From a checkpoint of a small image autoencoder.
Model: 48-pixel images, decoder activation silu.
Training: normuon at rate 0.007, 12900 steps, batches of 128.
Rows from block 12 of the encoder of a small image autoencoder, named by matrix and row number. Rows with one number belong to one channel. Each number is 128 + 32 x the weight over its row's rms, rounded and kept within 0 to 255. All counts start at 0. Numbers have three digits each.
After each channel's rows are labels from the 100 images, of 14976, where the channel reaches its highest value: "strongest on" is what is common among them. Only what is clearly more common there than usual is listed. The data: coloured fractals of 300 iterated function systems on busy backdrops. In brackets: how many of the 100, against the usual share in percent.
# convs0: first 3x3 conv (encoder.blocks.12.convs.0.weight, 256x256x3x3, each kernel summed), inputs 86-171
# convs1: second 3x3 conv (encoder.blocks.12.convs.1.weight, 256x256x3x3, transposed, each kernel summed), outputs 86-171

convs0.129:192118174089066117165171073153184124157174149157164131142116100122157107171155100082132136127225104088183101102134136071129155103139083130117139101137114145153141154166131153160115123112166136138120085145160157162185157149150106156140100141138135165126131203
convs1.129:076170113076143087151094148112071109106156136111138199163160170131141137117126096130120066118170149132105110224117157060101115118109151197162150114067158113105137124146090100131170154093138146128146169143123111141134091098151169101136125122105178066142093068
strongest on: black (40 vs 8.5)

convs0.123:106090111141088099143104151066115107172136112153114111067129124133142136104106129098170076128145128085126222131170076104100144102110128099039094106145111103138191154132110114160156082120171188092150127132161078114107192122092170131074078172093168088119157061
convs1.123:194165107110155127118135137202167116131103141143131152129181192119141177153123150142105123145146138145114078132133142169126092136117133166173175140127196123089134094091191161080070205130079092111105153126108177177138083131132130058165131143165086161151080154
strongest on: black (25 vs 8.5)

convs0.56:138201116110160132141101143134103119137123127117159165109167092100134141088124183118123115127183137152187113150178120066128107122113106099146161136109133164135183131103120036158128120076126096159135132132106127139149139135077134118162096069134154168137129128
convs1.56:116136130100132091150149197122137185114131156128114124148110120121115111125120166100095167150113136103116108155134156151138179172082128153163120137101128136123135132144105163147205101149136187116077145121080090097135159160122122110107160151089150124077171130
strongest on: white (26 vs 8.4)

convs0.41:061137106134119140148135051111154126150095164129146132114096088143068130152131178114112108136157098114094135177182080134185147124101165115113157130109133194103086128131119089125111101149090134135113148109097110111071079151138131126152149101110139118113164105
convs1.41:113097152149109168126137212118148138106130129139088157118081150186174148120122145186172148134102079114175152164089053195132110072126133139147082149108122107171128115153130155191130091145155107116134114112145126152113136182128152124157140089150108089079130112
strongest on: black (40 vs 8.5)

convs0.79:178103122142115133134118111124196106101191111148160094060150156160198089114124067169154114124105147135104168126126099139106154133161104112101098116127104100144152159124094121105069154189168136179108188124116127135106169124130210118134104115119156135083130125
convs1.79:129125118127158120130134130096082149068146133137159164229169108070187104115130078107147086123102154151088136065159103167122053125148141095134121117195131139154089095156102116151138127095127137088111111168144060121135097152110108123092142126146116174133109184
strongest on: black (33 vs 8.5); white (26 vs 8.4)

convs0.147:153141075120126128109119141114136135135118087112142119120107100115124139138092185164141111139131082074124123128206085160118131130134131105124135115064126106121089110128111109170123116131160206152140167117165124142117120127124150133070114096136149134061108128
convs1.147:143122164123123113113125130129118138101149124103121174108098199153135114121144098112192090106126141134173130118050136118125117117133093132152109117166131129121055141099144129119082115115104204140125107129115131125189114124137101135120109112155145127123160133
strongest on: sparse (60 vs 29.8)

convs0.148:070111141121096131102108077153175135135101113160179071190146135159185126141078151131146104107140201126061176114153099205168127112073097137135144132112126149149156123109150126144142171214108144118110133154123104122113177095070133067139170119119127073132095050
convs1.148:109163125175115154150077073121079075113146138104117153142114093137173160145112084139106151137145095114116104117122104096113069131109141152106090099125162106127112159144161107118110064110137176118116155100127101151077149149168009111100142134119130160137170165
strongest on: black (57 vs 8.5)

convs0.133:092115131145126099158174163195095133161156101108155113081148155054146156152102152099117097119165140153143125143150177162155115130081213084077149119093102094166154147173194144104105127052183092128148124111151109145137162141106090124170145141145114148187147136
convs1.133:126167118130096112084131106076133143153128150138178182113116106135066150141095121134087098180113156113100150158119184147142186088147046111162148128099148115125083120160095125156137081159190039099120174190093138113114130055167119140126131191055158150126152133
strongest on: sparse (60 vs 29.8)

convs0.211:056089132136097128138068050091087114076146157021117137078116104125080166157119084108109100119128136108149146076142147144073107121160078103175108129141161160102159141124127194136122087149112150113121126139140105123116143125129156111141099087110121156143144113
convs1.211:153128098007090129120180149108134125175132115179093134099067126156139091144147176113132117130150128081112102171123099095000106145105112134130143088105117126152132155113146168098093243122073153131112110082118113126081121134152193089145156135133136151131114117
strongest on: red (29 vs 8.3); black (26 vs 8.5)

convs0.244:154121129106097149096109121134113160179075140185109157149134109086044143171099166107117097143051103163105105149088140207110141150081126085095168152145112097095101172148181111095155128135159089160098127105085117087094087128077164138112124108106102143147152115
convs1.244:077120120111120067088136071124142123114159173091120149204177126131118114145124149151092102084182103127121151099096073051153087121136111087105060071098129140102061121125112147130082118095152122150133177136138091150108134102147092134104085115103165127169124125
strongest on: green (25 vs 8.3)

convs0.195:181104116083157110156141126061130114116092136124083123114167131117121185081106112118167147157110106148150092067137062153031062128142128134101111142154144078132102196138098154117146170116074108172157167127108139144187162107072107128108150092139110138174133173
convs1.195:082170160175114117108091147134148116100049196138147137192164120154107079100160104084180149110093191069125103179139099144091152129131130152094112157130139164121175098143130112128073110163198127132090111150106108145106111204162133119153161180127160122110188100
strongest on: green (26 vs 8.3)

convs0.172:126114164135105120177161134164140110128150095164139100168133132177174108151097133122163104140106111160128097151107112106105134188146091109160128140140125131166154135182129131141123074117147076160120113131109120104136202107151106113127110090121142092106146116
convs1.172:085188093165122160121100152082145087095145140096124177155134103144148127127142135112106125107142160114116151069151134089156076131107126149091093124115153145123036133114187134104044141103133113119116130139072129129130054151104132125118142160139043124102101114
strongest on: sparse (60 vs 29.8)

convs0.70:134204131133104134133102119123153148104123117124141156179101146125070103179129115106139106105132092162147167143135135129187121172113137143086111080095117140093123077188080064116093143160117158122116128124115143146155125143141161113098145168142078081143094128
convs1.70:135070114169160133115168147101103139111153121132149071146118156115174120084108089100161144126124141177172118127153112145065144125146089103130081153159113103142060158174138132154139106104174084175166162106139158158082141104080125168082134004105108164195152168
strongest on: sparse (60 vs 29.8)

convs0.224:124120201165152129075231140096086122164108113086107103043107114152152130139095130173113102084107140155102173160129065152107111098123100152157111156129131153154173175113120123141130153114141088139122124132120139151108145091163101147134114159125131189146123139
convs1.224:096090083088131132148101106170113134136157176092144168203175103161089139147183160117138109119151086101134101099146140089154185119130155120146054118146137113128149120125151150097100142106160123125100121108111114138189105157158143124121108101106155061117105054
strongest on: black (37 vs 8.5)

convs0.52:090107154081110110134140038146145159184167095116152100166163126113196098106092126114129133127198123122133098141099185143107101087140143136147152121143169118110101118115136159127105136124129113131136137147130131118107130113176096108146134095135139124140142027
convs1.52:101151109164111139145086084098103099131126171123120147165112154133100132154134064083152202161091141090128129117167097085084105165082107138110114134130136174138115104084121118098136141161118186144165097122145117138117108082147083094115163110137139125118162150
strongest on: black (38 vs 8.5)

convs0.152:133099116136107128100123152146130109152122118119121142101172163115094141156147135104118140128130111101063108116187083111165105108191172096118163118187073083122109141118123130107099116106166163179134137167107160121106137153086159135053110126156141103096089116
convs1.152:152089116142114129155110116132132166146136118167138150130140157119115138151119116124118116138106138104071111119176109117101128166107104110087131238145083110142145145118114109063125152175114111084105124110142098141124136025138124094111123141117105134169133129
strongest on: grey (26 vs 8.5); white (25 vs 8.4)

convs0.202:125127186136125123145128128120098112139102110130254111108133099114117100163155192084111099136120097147104149126174104141175111125172157088146141118134099101125163131145136113035091110133126168158138148040148121074145131140098111117112121113141143117108063128
convs1.202:101141170143112080136127136103107148127150126125077081125170129147124125141136123122121110131120127134105142143136129137118096158092093074151100172184110129114154089116091145177165132117094248101119128157137131176132150093110126144126030171084109121150104104
strongest on: pink (26 vs 8.3)

convs0.253:150127105127129111170128127149117125111157101126138113116145103142146121088150130128122171134173102142070153145125160147113127140159139143123117154145107142124168138092086153185160106127089219104121135115115122117134186131169147112109131177084053115130111124
convs1.253:137052133131130174117125137101114117131128129119084144139062161090116121117161125132105155151135092100098136100077077136106138099150109151112141135150128104181103109111030113079127141129116092169121122109131099084108118108112128143119134144113144121077109119
strongest on: white (32 vs 8.4)

convs0.196:113122098131132070132136134138112119115152122109129151116163168098113095124060026091127106156125153112138121134093129123122147114069147160093141112149120093179149093144135105142125117108141157082165189145119092109122129138101102162106128102102128164162151163
convs1.196:182132119123168121088115136195169115116148138120169150164089094126122175131114168049057086097149132104108147111168123134134096073165120127138114140148133164080107131116116147117193141131151089141116117142131185155136164184102156094095136110194137154113076100
strongest on: green (25 vs 8.3)

convs0.216:097098148130071074168133083086125112056125122104181144139107108115124111142121153182153139148087160127118159139106119191132121125153113139188150148193113144141134145125085134155062142091164082131111128120176114137101180135184116115127112136102125169141148111
convs1.216:127158071144138120135162151098111091175104099067078130089092109182109162099164107085132074097123107088125157115168173126152124168153136138086138092085153161144078193123121154109165199122153152115131223160145083166147072161128163119107154077159137138159123083
strongest on: black (37 vs 8.5)

convs0.95:081099129082088104106086155093123132129116145103080129096120113112122176102173078071085129102087154117094143131153098143099178145084064147130085125139213095129097089127123157150132117108114092156146098146118132125151073122089151079154138149127113062137141084
convs1.95:200169104185117124125140143201142098151174118118125164123056165107136122092108163090102117103126131097175123113097106146153135167117147108166103138107104136109156142079063095150147139138118163131154143161164173142141134137142116119105101136143113197124167149
strongest on: black (54 vs 8.5)

convs0.166:149139096160137106095177145085133095128108052146108153135093132090069125097129059083000163154122104047167143172171125100174171148133146127102089136134189168115109135099143064162156088165157144122148140099120106080151097178131153082117116139064126101080134130
convs1.166:105109153099111090100140071153067145115078160142118136096139126177169122135137062153142104121172150071134136143144117054153135115123128127089182103088114109142122119119122089113131130082127098132137114169154147161075110144182124130172142094171130112151122114
strongest on: black (25 vs 8.5)

convs0.161:164147068086147103134131119150131115210121105145133131102074086109117124130116104099039085115099102101112106055177104139065165119126163094130086101145130146165097107124179087113110155151198145114162116119154100154071125115094133174093112144165161145079113191
convs1.161:100156080179130182079127134132152126066151177056104126141115176094103108126123110065107042095133179119150127114085186117109091129147132101132174100151160083107076119164111151053135099099115139162145212139102184163183088133152073091123166067180141169141144118
strongest on: black (25 vs 8.5)

convs0.26:137115136138084126117193157165140126198133118083158143111112101095097116123100126164139129100099101126113182137167141102179121098179177105092150136078136103108120123159115187130158073059199161112115112130111102146080141107089142115092125135138116129133123097
convs1.26:137108132137138135114079210113141182135048103189104110077076155122131118146126142158150115151146152125131132131151156100092084070094166172117090175118103151092112097122087067134175083143066128125135102127154111092166155143098163135151136142146103132125123115
strongest on: black (42 vs 8.5)

convs0.30:115101059184119117152127138121138141078109098131155126100083137137148140104090071071214078129171087106110161122117133127123132117082111154094137112127120143122048095147133075057119134137114090106115117111163129136137140101101122073127118156086136092085102103
convs1.30:190117157198184067116128121144120113090140116142123134148124142088110068154101155116144127129124148147107139102080172119094148146178117113154108111088115142118145097088077140169103152114136170132114128158156131104086095146100132095125093143158132113119158162
strongest on: black (25 vs 8.5)

convs0.46:181143119051136112098072145168108156196115130101137145109120141114159102105132084140080128167098061108150156203118121113133158127093082132138114130122173123147134134125171062148132103162163147116145106134154087104138131144115123148132143152118137085102178126
convs1.46:113134136087104075090149144083108088134122121135181166129157087079078161141169203117152105143124130114145043170105154098171087086133125091140157084092117130133085111134144147116129142074107132178123140103105148167093112085112102146116155080126123143167120118
strongest on: black (47 vs 8.5)

convs0.159:108137123128135146129083145138101152134138108100115152106137138094136095108119132138142105132173109147156095098109084094163147140080058135066150120130162116104146126176129068138144154102143155115165129164111068080163187120122121159116130116124138112146134108
convs1.159:108126110138154189161190221108144160145119073158116056111123160107125184087122118143132143110190134130158119169142153138123144157124186145180162163143146177137158166159138089101172118132114097161139120162134176172181094103126137116094147108127103142085111150
strongest on: sparse (60 vs 29.8)

convs0.185:050097121110143098095126146156084117044127114131157082106145144156071151069121128176084094110138158125111236182122126141140136126114147076099175172114142171042103140150103170150150060146151164124106101129138073070050088127117108144124126115113150134123120110
convs1.185:189148142126068159101127093099205118211158127098055145130138140070143115146143124091167125091094132097135219115159152147157116115146058114107095118138116069141128097096121173135051156131144106139167146122178140174130141125128139083105114142129130140140158133
strongest on: black (44 vs 8.5)